config.toml
arch = "vit"
model = "segmentation model"
dataset = "rendered made-up planets"
train_examples = 195000
image_size = 48
crop_scale_min = 1
horizontal_flip = true
num_classes = 4
output_stride = 4
norm = "rmsnorm"
norm_position = "pre"
hidden_act = "silu"
head_dim = 64
fused_qkv = true
bias = "none"
qk_norm = false
parallel_block = false
moe = "top_k"
num_experts = 16
moe_every = 1
expert_mlp_ratio = 1
experts_per_token = 2
shared_expert = false
patch_size = [4, 4]
conv_stem = false
layers = 6
width = 256
positions = "learned"
residual_init = "scaled_by_depth"
optimizer = "soap"
beta2 = 0.999
learning_rate = 0.0021
beta1 = 0.9
shampoo_beta = 0.999
eps = 1e-08
precondition_frequency = 32
max_precond_dim = 1536
one_sided = true
adamw_lr_other_params = 0.0014
ema_decay = 0.99
max_steps = 8800
batch_size = 512
epochs = 23.1
lr_schedule = "cosine"
final_lr_fraction = 0
warmup_steps = 170
weight_decay = 0.1
adamw_weight_decay_other_params = 0.01
Rows from block 3, named by matrix and row number. Rows with one number belong to one attention dimension. Each number is 128 + 32 x the weight over its row's rms, rounded and kept within 0 to 255. All counts start at 0. Numbers have three digits each. After the name is the row's rms in percent of the matrix's.
# q: attention query, key and value (stacked) (model.blocks.3.attn.qkv.weight, 768x256, the q third), inputs 0-127
# k: attention query, key and value (stacked) (model.blocks.3.attn.qkv.weight, 768x256, the k third), inputs 0-127
q.75 119:153061137099171145167125101102127144073168133124142076119134101113054153101126146081160155105098159090135047069163072169091099098128046189164144107137107133103142117109193087085153116114143096155128124140186107126108144054118142098143104127114151144095191156124105182178101133121134089121113129218091162147110130103142093123089125105172112148207112077083143151105136120163093093152109
k.75 116:133174161104094150157151121127104157151117134124171159146141106107105079163113076180142106138125141133136174104103167140154150118072175063079158145092128126162147156140110072176154125140157140098182081076101101144132058164125089086134100131143114138173108112198204106131196110068069114124121174114140172161183154171072083149048174108095115110134122186139149117126176112128162150163081
q.76 085:120066128056074188103167148183093107077149170171170135138104178108081137187163085133164118076140109129154165116085143090137073098122132172102125104156127129091128137131096112132089161129162170151157091122130090109174141131150138159185127168129093097045167076118093122152154123088101153096144052123146128144135159162156153109083094115088150141134142102150102108074191117125153103125142
k.76 083:103122143134121040151154113077145087110168153117153122151125136117168149095087158086146120111167105067142131097085125204120175132126059202177128058118100159127150123125166089087138091155108071190126143143130099095159145118140158152154153114096107149133140125111113121119131112214125122071101111184096112083116126069149111180122174094210104174169108105133105109164095198110089078150129
q.77 120:154134085165149161181094126143175075106108116129153146113061128083114136103112126147127131100175177076162114119129153149131127145086062173101160059188072075091156154178105130093101144178134134171073166107147162134123171119141140104105153134149154106169146146148154133184193052144156083140168151165159141168127161153095143092086157119155090158157166130124100134148081139160087148123075
k.77 112:093173146075098034060089174122138037071154116135114114105100092151171069163156112099132088092169095114113141138104125097168084150177149127074139146087133100171133109144106119130155129172100184150086118118079150086184137189118166128142136130148068153114119176118142115088131015188124178115111095110164148150086168105144140094132136156159152141147133141158069081161185119152172077138133
q.78 124:126135128165127145104079152174093085153126153136148198092108144096173083186116070136183122125166120141070123129100112113160121129107200106084133123085065112203155106137096130130101179144150129068096157158109105138169097194118134126118090129140116159123142144130163108119205148176077164161163083096152118120120128134106134098097107141073168161104133151171170110094121083153184121159121
k.78 104:145074139139129050106163139080067183203107072119118082190136166137139120115127138104117141161115152082150143111152122142057096166095052188161109039151109163075134133117110103132128093140118115095126114098152120111174162131093126067127172120132102142150131090116136116102147095161105145106143078158115131076100107083090117186086171112141168093174108122114122106095135135099126108120126
q.79 094:119173184112131076100128102133143065072096120163162138054107125151142098161108099086126148127130130156060158110109165139223133101136135064063121148097100112145132157127097128213112161157110154172118146127119127049161111195161079134115107119165113179140119123149113091101128181133122185151124099120090156162087068047076136111104092110124160107080153162145113130132161112163174076142167
k.79 096:126096182160150120118195098129085132171083101171162085162117137188096164139175077071087131150176123127057105106131100151122134053113158158134151126150155151091120147104131157134168141100134173145147103141146124090102108143143116153123094106163132140096079092184127140096132129101136148107153054119091165182115084118078100145109091139136157086192094122124098147110153156145157070122145
q.80 114:171124091114167115182131137089143081065151122101127087100093094125099173104104162075114110080089177063151068090149064136135133138097058158177124070175144137094112091146167118079123094099090109116137155099121150168105126086097103087116144075100137058139163157132049169122045127109161119164136117160131148147137117106189190071145129097180134161152145095103085126150125144109073157105141
k.80 114:100128126074097168121137158128094072096145138200167156060144161147111102186125101100119098167148081149155157139126150087131146136103136084073152139093139138192149175111109127150117164155164197174156115161094148093144070176138101159104117170144079119119085162132178102108168141130107170129096136086178181177137072139103122105116169104114116161083108173215140117109165131107121104122136
q.81 143:113082079125154122174094115085150132089146055134105085106108129135106138050109141153132162106104170111136106075167146183066150152121049171161117067170089117088134119135167073123133102135127085154111144136160159095101144095138170111123149116128142127140128163112117180207179090159132072091111148165107138141105123133153102094115125074159104160197126091113133153118135144132074116147099
k.81 103:093168142101112185017116068163168114097149153130096182075138143139095124101096142195151126111085144140114162095100191127173131207171129134084137154116143164186146138165124126170101171192153137105168095115083168151152157115135101086125084141145079151130087128087153154092179077164128131120117159076138108107131118147171121113145148109130153117145159159126179089136219096119133193110116
q.82 095:174140098145133069158164135123156087117092118100136158113100141098163177112119139119109104073106147123213155106135080122119084178106119162157081121141144081099124125166138141104172053136126062088089126095129133133104097105119106143145112110088121103151151143162073127082063132113117123144166150188126083149156115146183189103176142115157062165107150058094116127126094159145081152168108
k.82 108:132055088137096129156103118138184065108170182133153146104182131070147150180069169107106109139119133087159105137151086149098133133101157128115124077170092080103102149130144154122106107210059076129110155127179071156141157107115139113091137121132153064188154189095127156120078125116120133150148138149150119141133125147100181098149177086128093142076179139165158190126083086059050122152102
q.83 091:113100109105091151157124087120165127180138109156142103154099154078109208088133136104102128158125115160033116124117048141187150116086055183149137143176183154134151098100103135094130121075116072125136162099107154212057164146116167115117112119089108148139124148164199187172122102153108173147137101124117082125069092131135156112155138090102114102148162106131136121124147139129130122097110
k.83 092:090228087182154129094106143154151186131191058124105133055129099140166135146126149096144163110057139140134115070154114125071112148165077141141105148113119128172113129112171170141111179130178115116113147102143126123140148150104157113113116125105144095158114058109165136130129148176162115169094129177162115101078141089136173094098170093147162155114136143146120108194086063121150111119088
q.84 107:087153168136104104099109125116166105093128122098171120097144119112130119176111154059134133164132123130140098169100137069169205118161176107152091167097148142165141141139123165147155122151091175218141087112171122111152097127110154153152133152126147123138097102113115094012112162151132155101112151103123102095128129141069088107130108149180163113113160154177120103170146112131103161175171
k.84 090:112092136141102094117168123164181113124124092158141119094073133107143177085165149132084126101207154173154147150128136080134172087162103096136140134116146177099123101105152140102152127171144186169101126185095106150066122145145184115094160135108170142141133140139109131113107103206176136135095089125101143100093118122096104068159119136145128092136156146093079117171089153168124040141104
q.85 117:149129176097099149104148096162096170054128156147145144157174172179124076119157127096157109135120078179155166133094157124181070088112171097103114188122131123113137118097129188150134156088097158130142110114133090078144101138161080166131121114104107136117099129140090121096159189049111171148132128105107094126128114131134101088104127183058147091120090146155129091113136122157179085144175
k.85 115:116083098153164170154160094088121170139127122120149142169155092073165142095151161096096164118156163074074126121136085177073150065100066186196098061156122101040141100115168135067127091145100094096136163159136122124095149094111122154118166123108142127086128139120112184127103075106183094102166139147134125075082121166133097125141135117156091089113159131098184173120090107112141084080117
q.86 091:155082141103166179131177104106091120137114101079130099111139105108100154155108127194091174119132140111165127081123132170092080122170148155166091088158132098162155111128124083137104110110087089137100195086114172100097179087143110115156144146112136122180112111104076168115096132081159112125201184131147094154179130192140098142114109075162111149193103114089162120154136126134074109081073
k.86 111:136128086135118139059152164120135126163116138098129107069162158114096121147136117116098090142139119150146122154085142086157129116170166086129155187106127135131077132083120140127101118169142133110163144168136148106139134086180115202134122121149131151110126228148113149135095165150077136116124152078116167130158086109112111192186117162105195050067117142171081153071134171142125177119079
q.87 091:080175133147144137160116122169129140034117095173114176087130144190166162126094086161097064175134146081070143102102192130108111154108093147069145123151114135115103106144135119094104183166135127094170099194137189143150110130123133155077102100192097122110112151115170123211112067154183169142094135176096134153122128125083142082147141081141138183113116124130080115138117112167082122162106
k.87 112:157141143103133156080069103128196086117210128112085179059131159125193128112078130121155133127080129111114120125117138099102074163131104154134084135140107118129109109116099137135111143190108112141153078102146176131201151124125170086111124111098144111135133041055135139131107098148181165147076114130146122092088115086144195052148183141137091177120150128146127153175109113116089170154162
q.88 083:162116179101138125101135153117109234098125159116152118219099135132132165117145119097120164162130064127127144132124152157128102121109200075108077105125095157120137112114133122133122124107117121075118078159154096085148103112129102119207126140092086141068132100088171168102133121105103134125135113089090154167198124127156093190119135124125088134109127114138134135090150071118169137107111
k.88 094:139102092141104158153188102110155200149127125113130083141140125086123154066164164112148137116135176098137101099145091150100108094105122158172070182129135147092084138119147146103156076135121139107056148149112133142132150065171129152132158082123160125100148112090107204100083142133145104203152162103118086029153119144140109211197106184094075078119190117132138173108127145134108090098126
q.89 095:133147140099078132084151181153099128100110193132127154082168121193144066128100065117175130151167114151158158104118133106143060173143140110093094151083148149196147125122092142133155123138159152093151103155104112132176114161133133137147148126103123146113148165142153122098157165112083179166095121095117095146124107086099166091115130174078132104113124168162096121088119146169214123125167
k.89 101:106076107112127150156183171106136126139142109145101130161119156118112191101131127135126163106133138084120129143156099105042165128121101170159103058134151155093119124133127150062147130125100085109124137120208135146072197102104160150093133080126157120090171133099068119137101063148154107112184097189085148107101094159140133155182123157145142086126158113090150170124072109106131087117168
q.90 102:087170155173162122138087157096140127085134077134155116104176145123153148063130112187131132158129163076153160082106190141043152151159089157123139113174162098130132086120119171160082113156089145194131151120111160148140150132153174120089171089153181137122146152139101145191079058164164116173106165107175102150143147132148122131090129134156132176108141102112131176164136114097110177106115
k.90 102:174075145166143122081155115143111145068113179183210164090127164128144169177184098128090074130093129133159111177123105103133119182105203087130151135127195113118101162139138160134138106141145124112165107148104151122124109107149156141158139097118111099127091190130097105171139156126125157072056158121132176193159158124126128113160127165125143097080078097174138134124198136161080169160117
q.91 088:132184139180161146156098112116129099114133076125089133086134150153090131117081054155148162174144159154157144166142130096098153111130159177119169078177095176081131165167152143118082154183079151187158154135169181118163148119118168138090094135129089109171141195084115115116193032215112085087158155104102183169142190126080148116164117103149088194160169108130129116133181156148129097159091
k.91 101:141166178059102052147182111140090122152078142135177098193099086176106116150128095182114106112194116186110139158135116102138128064118185142126123148124131128128140140085135139113140181124164158122109130130106160115143136139144138134147124144133103154102103126139111148128139087134113139126102093101063134121143128038103144147149109138085135069150097091130061083106163173167162120129106
q.92 101:094169113179137099121076165108136118134105143138141115137096093144120127160095132226125191114129151125075134134078147126208078153156141079125149132092082131128113152112109067147192149151185169084095136168039156083176149185115105139108133135179137097144145086170102126138118159139102116167128098124149129194091093131110173110071104083125128115099141173120121140103134148137163107159106
k.92 098:143203084144115110085148199154148095112167175177089149134150143204119104192101112097131137148127122101158109149130141082163103119143130124092123150120148110162134165132123095159085139121145151131181109126114175119161112171115106179136144135156104112139114173113141056122150097067121194146101118098116179150156078119122172123166105133088163117142080180182097119132184140109172136178152
q.93 113:046118164221121128124074174110161122116169159139139156107132110111140124167107134156137107137121121165133151167097159095131092152182213077119107191090115109194098135121082120172112145140143173135121137162097129085189119154117166174093105165136120164140114126097172120081124155128090145129153143095161097181104145175066132140103144189112174095053145140147151137133114108068200148114163
k.93 096:156132102121138167131159183121125134159092126087106132160123172149117155183200122072112153164121156139109122138112102096134141099109086083121161137122163148122057165128165154139162134139154151200171101165104115106140155108128181150189160129131084127120114134123103117140135205163144188162107070128063137083124108132129127194144108184120159048143136086170074171144079157147097104115221
q.94 102:118153160124148100079107121142155111134108122192163101141112123179153108153122123120178161128120064119088168129082111081140137091115162107100169144113176115142167139126134195153150170131139188149124105155068141097110136142158160139170135211131125150052079092169129122016178195120097193142080087108148157135163111159090074130120142134122135077159144167183096093125161121144132082119146
k.94 094:114104082158161147164158153085106118171106146150171124102070092107124109101112134194126157148096175099133164136104081130100131112102125130074126138179179144104093135148128133090095087124124111110085156174129112121059145090122136182089138091093135137180123189087093230163133096213112137153128136117078135142135158100148111103150110112095114141102173148106125115143155166109085124135118
q.95 098:143145143120120099159082169112122049000097109111114171031089141124140174113083102082143162084121113099163104104154152155158149124094089143098177074162087073147160135166125134125124157138102151196133117081178170114115161153067065137116145131111148096101158149149114143196151113158138158089108114182143141152104150084161164083108076112136121166095114093160097141135061114180099115157150
k.95 110:126086159104131095117084138103169054048168141182116141057185101150190080122054140087120100105113122097202101091145129096141070197128109140128107079123080110169142134140103161130088140167117121147126139113092143155182131165088137100099140124138156104127107124122154137098156094099150119156128117103190112205125140139132173060156173159135123201112166112134172143151139096084152132120075
q.96 087:165123155098154173137190112096161196100160098158102083131142097118116159130140158116138085127084146073196096153110143122128111113153167154170063128120093165119073093132099071087175073141141092095109132092145085118089164102121130102128106135100142136082152138145107131158026126053089169149142162140122111160152170163147187159098111148185091170107103126148167188151154100118131129136130
k.96 092:178083075153126131102179106178162179110115193127168134125151129109096158141123163094103138089126152100102141108153113076142187081119138123125166150111129142128147117113166120117181141145159111129154098167130123143072083104130056135155112141104157153116158085180072094138141114066057108166109157118100121116204087132113106146125113134110097111132110104162119104107080152124124184133185
q.97 078:117160159111135167108069075086163190036092136137177159135118095118162100111175093177132134103192099133053126126133139178185080099116191100135113113115142140136169132087085179103129154079157179139158095148144102145100108117113149080106104141125103183055163089170181152083115105102105107107087114103163130188117068158167111173118166105081107144109133111128131082127126160141158125159173
k.97 114:128084123136131085126115101091139130066138118090119176088126122101136155081084186088141131064088164048159124122110123188114130139116077160154086086165144132121137084123120106089117115118110092127103118137101152178107159097104132098140136097103135084127165101098099139162126098103156105142144126154134123079108185119162170075154144083197095215119134121140146145186113113157135108147159
q.98 108:115129127150163128134138152111130117109091106146103118141094133090105178091101188104123093110097152084145138125161106138090110140137060148159113079121126122129123079184180106078136109141102082087102196127174152127018144082096155104111150097100165140154133168142124171086082069136118081145147174165159160155128144167188135130156115110169076139163149111041122189169100150140109153128094
k.98 102:132113124165141221125163130177094118162109133123181141136100174151082152146154078131101120135112114209119124158120131063152125089118149092094146158102157161135144146106120124127107154172152136120183146144101134137147088118119070141135137137179125167105112158136201114114120205064092150136095168131165165135166103116074098119126134103080160126136120181150166137109138153120092106122121
q.99 091:110122093089096120094151054119117174116131153143108120109114155127141090097101173120135141061094121101120114096121117146086079169128141140136120149183136092126112111127154169123137098127130099096159139112090114139119145112111127109147136128151119101142139071142125140079101152065177169140129116167152070136093107182133125094157189149110149162149147143130153154109158088138087190118103
k.99 098:131042126142114103130139082096163127076148138106134151158132113085198185103125120147140162127062116085126140127135134145095140101129086120132091070151125129078082124117140158096078129136063140131151117104168114182092146053079144127097144117065197126128119149084101166175131096192231124126166108124122113093143134117145156129121158134180118187118150080125110173134108074101117151113136
q.100 119:190065131114099069140183087116118179122123211155185122193101161147108115158153131130189181102134106112104154139139116163154135123138088187138156133162181166086193131098125131153176101112132126152141072090113054135125087110133104129162129151146119113034148074184093118162134149102146174097084072146148141068181093100106118178100137142089122119135082144162148100115120128137094114149154
k.100 100:126108117113110084183132078100182112134072129112177115149114115087118144064117141147116118110156114120110116140110119162084197073066140147162131136176127076088179158150156131115143064134066133114081166112168122119104142113109146069077145131138168117107101174136060148134133093086138109060148154167136142171115133160125073137095132089159094122134134158145140071098103146120103086134125
q.101 116:148092077070159185166193093112128135126108139168130065157118156126064201071103171162098140135143171132120150106169105174087078107113107167131123124140138140062145092106165104112172096118117091130095172115125134162068140125132087111153123082113145115143119112123130203198137117103094084135107162148104109112164124163183116155106180096156122139180116113073110157125144110101079164127105
k.101 094:120201074118141158087077136149095167118179165118138182115172124139134078140133117154168089171110072118131159109125147137149149156173165140092095117122169134117175140158126151171087167137153100060101104099096127089112102151175091133177132157181127122124118074141084092090101110114080105172146190102188151073118096156138163176131144145102123111181103120158174149141061125136163129139134
q.102 093:132058076077100117128119117155119101124135190149128144124160171184160156142093086225143085120135157091127122108110150173147128135124120150102134121091100169132131145074094154186151118152194124144181101136089096101131108156153159138136077135170125128158102168108161093169107095144140142112081134113143118077191138154100174164105120136088157090114075175133172091094148156131134093199147
k.102 084:106108154100152144149104125076124128111152176095158133143141136169133100197179154106144145124084138088132071147115104128138147161131059112143085105087085159109125121174134058176133148140103107132135151051193133143177177127128112062159130121108182156188136109103078167177096113098063089104150086146158184071124148101099112165075144119156152082127133075098158093160166166064142160085104
q.103 102:104153113150136169106131183110144086168150122134173170113090122170187091185129123118121131092126107150171157121157117069168118122122217103093123159102099087140147172124149172146149150193132157192118103104135102129180125110142108119129100145155162127129121082145103101065219183085130104126151078072136112156145145125070125129108181199148161125130106143132125156158105136118198142140114
k.103 103:123062125104155119148162164093084086176103165114158097209107145125159119152171133200124125162163161137132164107124104180097152111082146174145119108175150127094086129169146154076136107155152170117106134087172068109112160104111148131088139117120091120140163228138092117115135131157158113099165104146116105158123115136110096135122112145118103110122175135057121152096148147136086125116110
q.104 094:181115067103131141148086113096169096117100158073129126167172067115111179131086186136130164101123192136206118140119137120127121153099116127128104088167096068153094139157191112077098082128095118098088162071146148155146202129127119153083152045074171087117162161101117178082108143129131078196133203123082140136094127140178139150108165114099156095135175115072108161116089116082093134094091
k.104 082:145082078161127138074122101143115146157145126138090112197170112135124104174145111145109086129146077140113121114126111096160130120133177074145156165120128094174125141121167108128143143144172126112087163086151125108087151077133140122162092159094103106137097113158113090106067122136127144127116129068152078141085132168123094188180160100130112059126136159166151129111173133071160133070086
q.105 097:051151180176110106132110194095134056149161073071159187131120141130121093141153141113110160145159107107109156129091131078150143181146141113143098155099082084150130165164116103125080175138090187124049177157159137152182171147092160132120156158162132176149109105123165083108094099140092102139189196095158101171097139160095090108102145123121161153098136124116129125176083127130157158079123
k.105 085:107130120131123078078172167119063101181110164144070101114092155165123142141172115126089060101150138176109127164150122122132107136160142100161164132099124139122101119129118176099164184163161129137128150119081141104132148146120123183135128138145091124132125104127162061131180141113186170124116043094123120102151142088066142147208136192050146130116147107175072127145108199106095088138139
q.106 092:117158068133162085193153165077131126096072070137120125091086113105076120066095158092142114129140110146131111115129115154126099107099110108139130152173097115152153096124164100125138080120125075093085153134141123113082149059085151108088161093110178090174176127139122116106089105164123063124119121183173136125117163150103132123138158077134094182166206080086126171180086107080122133139072
k.106 085:116090110114117070083175161151182132173062112154096097168093142114166165098141122132069096130186132176123156144108166110168134076113148191096139162139142165116152131048133134131159175179130158114078087176119135150140126135122099207102166116130117177062151125096140092079131077165117140100119129078116112085166118160155143161145161176105141094200182096113147090115061172131136114133130
q.107 106:087167113166156137085119111154095081168107129195148137120152123145125097183135088157099149124164103190125157133128144088204118110157198091104121158057121125108145149082091149149150156110130185119101097135083128083199128158120109183119134136146112153130082127107132076063137134105121128116127078068118079145112097115100138136105152165066131094062110136167144105147132135092185102124149
k.107 095:124094066152120140138169156119151147147113091059114132168114086167120149088109182140112146080099192117159081093115092158158158146088127156157123100138098077084131125115171140139151059129097067117055158131156091122142145126169170153145170102084118149104098176131058144124097143082093087168123088102113165106111125106134076163175070146088126141152134111103080108152153146130112142109124
q.108 110:166155098150130098088147136105109147152091151125116168106130109114149063152120135117094137097149139167175160106109154133188099118141218053126083116096147089128133133117159148104072139144157165088083152137093110131151116104093155115147143170119138120126105066169133110001129146111160157160137131073142090134119152159122127127163170164124156133094160135120168130139112083147199147128150
k.108 092:110125152097130141122174175104123114137082112116118130205075078091163150103118118155152180081188098085097159113101131127165119118118121075141132096098139114121131132099114093106172116080106116143110155160185110128134160096092116120112137098119168131085150206125076090173090089093177146117150117098115160136076072121118090159105078100113168131100079143148055161102110117119129091115178
q.109 093:172129195050102114126182153164089147077140158127102131131168136129113177166137146108121122093080135170177093156136105082131085096092169141103135084121141167116129146060150111123137129083169106063144118159115081115152134102117134170172101088129100112111094147122070117114104118053173156131120113091084089123141125135150112128149118137114087125122094112148108122133171149127215160146140
k.109 116:127101083102155134146131110105160122130168124067092176149157110097154168136108174123138120113089135090164139118146086154114160096074071137183118096175100116096128105095166136130118078138083062094135134090126092133094157130126140135100154100086196115108127093111083169144131159059152112125163169134120092089179159128155090147162178108141111182176107084093159163127034117103116103108134
q.110 106:096151077147124122158126127090124147169114096085112162128134084127147147136085146136095096111127138106163108144128109139115149142099150132190092096170153120090083131151147106104073064118089104082107165112118110162119160086112191127129136142108119134164109112134127120132144104154106080136147132173138062117166136214165153176131181145186091137192178071108156126162130114064130137068112
k.110 086:160181105126067187086175116167059170146092179094176097129143089143126114132142150153077138095165137194080118128094178131186148113095126099118140201119158156171122186081134099133098154100097186115127116117066131127086081099110104152180078149159149124162143132128150093134169176083120142136088081087109124060155147128127078173134150134135205115158115115126151111119201153125142156123129
q.111 094:110133112101146099093102101097132146180174081127144137147129170180161158159133137109150114145121093145098156154164082112116192132129176080142160148155226174082146105092135134092121171122135138069134099146094104122138131173144139127163182132130081203128156107134099105124050096125138107148123116118102119084135125161150131159123108157091129018114086105133121161121146131116194117060180
k.111 100:152116148143101196183154128145067192220116145096135118148151142164073126179111132156109097134166123165132160099147145097187114098098137119127130166095120141161135181131127155111151102117186169133144115132123122088146123109159101160204076135132088134082138137165133150115169224079077108123138114108109185122114163098109091176106079131084151113172113192128113125141136183127125152103141
q.112 110:128126155105077110073130168157100149133115186151132122147138151102152065142144075137117109157088120112119128150091159121153136153178199051109116172093176161173159136107095163174163106061138110089138100108090103108161071154139076137138106182164119123148075087157117069084112178081137203154132129063151131119133132130140141163131068164109118113056093160145153092098198120109174126143128
k.112 088:140133107037136203181100173164123074170158163151080132146133131147112123192089172148114192133083128104147103122157173154063094113133121142165146131141110099130156077104099140148092132085110180148137152150196168116171146136141057175117142132144149153158129122145073163160103122113142107108152178131128154128130094102082124132140142068164109108082085168096107142126133131109069115132147
q.113 097:176158089057113126179129140155128156180097158152150133151114142151082140114121114171156156083149101122045157110120119161058159154112083148098124120174114126080127149078144075133179141065178099104167089113153119124083142113107109072125124133149167147134170112158133135182145071126122103105099133174120122108157093169138112156144113105120066159204156128127111150124117131156065138111102
k.113 114:160166126133127109141121169099151125082186143103098198108137105134157121105076174106158108132082123070170139102148130184088085153104109164147091109116110097141103090143144074149116080177083123066091149090115108125148160133094124086080139075114138113168154100118147130091082088077128137150158168133154090103088179109140170108111144055137128208139186103096174123132143104126153116177098
q.114 084:167188170132105116121181095097147140168121148062108106129094144070096139072140167043069094127081164074188103141163126179208179159124140172146093156110127124091159152104155090092142117120086140073156122085086131185113169097054099075116158093094107130102154115139048138170070133129156132140146130109085080087123132116195111100185141131148104124173134110112151128139092141127149107168157
k.114 080:078101082152158124168080081114115151106138149113156128093198150119150135150134131141158108166160158098097105123112131159151081149140162112151125167123105079105119100171114130083090135166166187146071145139133110111082125100101102163160125177132169140123106131083114115133089163096148094173132155118171119139083110161094119126199137123090088105019191102118099132151123133132128103136050
q.115 145:096151103160187191141170121084151115159131111095098132120141105092125122124126166087117115078127149129123114106144062140118095134127148154184087118138119110120090098143172079074072104171088109086079193101187115123090176067078131123091169105061129144144138138088126119072126090112111056132182130138165110154162179158133140158144171131167081125175171095093153178142113114105116150100118
k.115 108:128107108117114123116176159138113119201086141063163115177125131105078175114145129181129123134194182207126166150129089116134091064085117122142152145115187137135120158150182116113139133147162166103086107121113109122111163105122102139151148081146105146075108122118123099066097198102095144102119133085127106076147182156107077190140162132070118110175155103136144113120124169142151156102158
q.116 105:123096107126115104120180143132153177088131159090154071148127097150129186083130159033124128072093112099185128103161099127104175178070097204168141103153190110111144118146168125070142063080088053083151142089075127170088103119099133107127154129127136074103113143161083182144011104074133125150111130159147147095152159140191152145163125091143075127126142058152161164151119106100104126093108
k.116 102:137029137087079190188117074174131069109139178133134146132149110094136118164124122154121100126083101059168129104119141110117112174129095140118147082119145105169154123169078152125096125121133089167171129129131124148116126132154110102128113196083123091127102149144145146142153168104103142132123220156163102183126100127107159109133143095132131167053118174114137131111112098140107143133095
q.117 084:136062212126124160114110138123096107084167221149129136137157163138073097201136096129163106123104145150149136151131158142156122154159125109121127165090144111107137103115081090209133167147143138158162047105168113134219089089096094131105134122164144153125129159135107087119109121152039100082083136117135177100156132141125071162096138172132109100150068193163200084150174148118186092148129
k.117 081:151101187117096154175145142140075097095158134093139140082149113163112119183169176113105096113100145122131126147108123159096160139150132159195105174077097156157095136103101097168104041155110094100129160095090116096137083096055127147107124144149117129145175102157083159113123200065048147109127139135148142157121161154130124161109103194147091129179138065152134125090097140121153137105142
q.118 099:081092148097124161090126111156101184143177136172129145155141184185174092169137077091119139165183121179098101106092176113125133090175206092106126111121102155090107176103092194136161139113131133153141107146091108122202111149122147158126088136147117178066124167092122117100127090143133139111101052127096165136111112114112076118130088168136125111097102169151134099137195104165140151149180
k.118 106:151121148089121151150118120125136123143153157105069141095170077102143128143102200120133130111107186082202136067170128175138091142132088163147073129169080124126121095178141121117086087159118112172122143095134109101161127122142159106130173084081175134174174115101083180125103076094105121169145117151134107097124191118148169120129135124145120187131165096077127154196133107128100168126129
q.119 145:123124175177082103054098153181116117091109127140134177124128164144187089154151091215125092167168085153104172162120213103125141133158179093119121173103139122139150132092054186131123173126136171122173092133061098100170122179135141132153091140180095135125098103177193083153190132165116159078093101071159162120118099127062139137113118175131140148058089163158110115105128118145148133137162
k.119 117:098007175128154121110120117083172149124139103092157075130111158142169148089150166119111101112075147071118097131107107127080143114131063205169098132144140163078114108111126202078151098148091095179098141134098161146110156099114161102136179119093114138076094148081076134094097127168209126116130083153109113077100159170134113112141125154153062126157141112110147151165129160147092132149181
q.120 116:148120072120139191180107133139113092141080100105155113100092158160096143057108133190143192108130138108107128125148139154124090144108067175120194081185122102059109143130152122109141104143140138127127154154153129149102148124125110113112154092111151106157163170137135176212212127127116079121106145149114152131094089109117127100117117043157095161164150124089087123114136119153069130153112
k.120 092:093181129141130076107160094147114126125144086113123130110131162156089125076169115123146109159141082161094160109078176125128109159123152127086111109117136126097173183125111144098157189066175111098124092151106183117153116137154102128097133127171052103110063118185125078067144042154129184103115054096084168125099109192142138142123149143102110130148111172200150099146129137156195145139161
q.121 080:099147188155138144172087085102118151177103070155149137164120089149121162106156100180172110140094130177153136171121086123117093134190133136101118106153216187156111173142097182094135116111139114231127064109089157087127149079171115137177138122095140109080158104108123135160191179095151159063100166103087192124098122084105134166138130132100082156082134198146115132137131140093139160159100
k.121 073:127073054116093142169125129079120126197069140119108183155100109078151144161136183189137148097082152116140116139083127143114165107132068135183148098106155156130138150111091128158192159141142140138099182098074136100072122107155155116137126171115130125097168157088105121137187097192096122066115198163088089143079105079078115145154099116068083122134096149097078181171123126146173138070046
q.122 082:088174182113061103115108096102091173194122108114137122071177098060170110205126115064151121126071073153194089133106114141155168168140192112157136171122110106166135171160070131162107131086083175111092116153100162121140083143093160151119085108132148116179099127140149117136101172153088145109160139145104146149146182121125119155141086087086170171140140185175151135097095064084182095127102
k.122 083:098199203171116052156077143100099148153155117160150135064127101158111141120100133067105106138133126145177111115131134118173120194131117120132130106144087148169136159154119086148159102133180167110139062128135162114128070208108122113126093165152103115142172075155179131184156158167068149090076163091174093158122136137124098149083097088145133148147094115109110144102138071105151168132129
q.123 096:193096101104125139162150071143121143112111178137073152091156118119125088095120140213099107149130182120120134117128147154131084112077049151121130134151118101170128104162119123131091171135144146068137178159133151176091101133161085095115101067134151082146095163156124104193044098090096160134150128093093141096091098062111127135142152092144126142089124124134121134124138131132121137144122
k.123 097:090173174201113064099105122150166142082140040105119109058171140147104140101104110075141139120118098109085078140101135099093207146167125074141153102121118111129153147094101129113157194140095116117139076094187107097117171128127165078126146124112164111078144044140109077143074149122122139109150098172167142102068091136088163093120086074176174114177096108131194152136071108138160099119154
q.124 087:090140084120191195099117178115176132109128080162134117163128070136162132120126100110140139108108093108103073112155090100108138173146159093125134113079101085180077156123152091127058118143088171082062176162145103139151140120092101098105137154057174134129124171084099101078137138114166117116125168145171138219145154140156176096094105131170102108156108118103163147123161052112164164093120
k.124 084:124172097132111162088180151113121188187089178104164096145094077089111095167124124201065107166159110150122124121120109104186123102101114083132114140117158092147175146129091124104152134083167113100167117126083132111091122111147084086161077074091123145119130082157170098097098191113082153145134109108137128139164162156155096174165129112114116083180108115123065132135139124167120165120172
q.125 110:108126142139131109093095184119159086123181114118144147089131164146199125095115092184157149137079125112094129142154160104073220166131132153140128110125113113121161148149097192084137131213099147177195105136130151073144175111135168130100108196104157106114092135125108111092253151188164150138091135112101178111142149121053155095128144136172129159131155127163105118112137163149036123155125
k.125 123:119055155061112146122144149156123084164111162177156137149063134127122122116146132234083136134166095120071171173120145110117138124141162141110131146104155176145130129128121110122130169099115148183115112147089133079159131127168125155117125109137092143160105202099142121148171092162119136088088120090077126157105078117103117119087112150106098065142123142115082117111133180129117085132090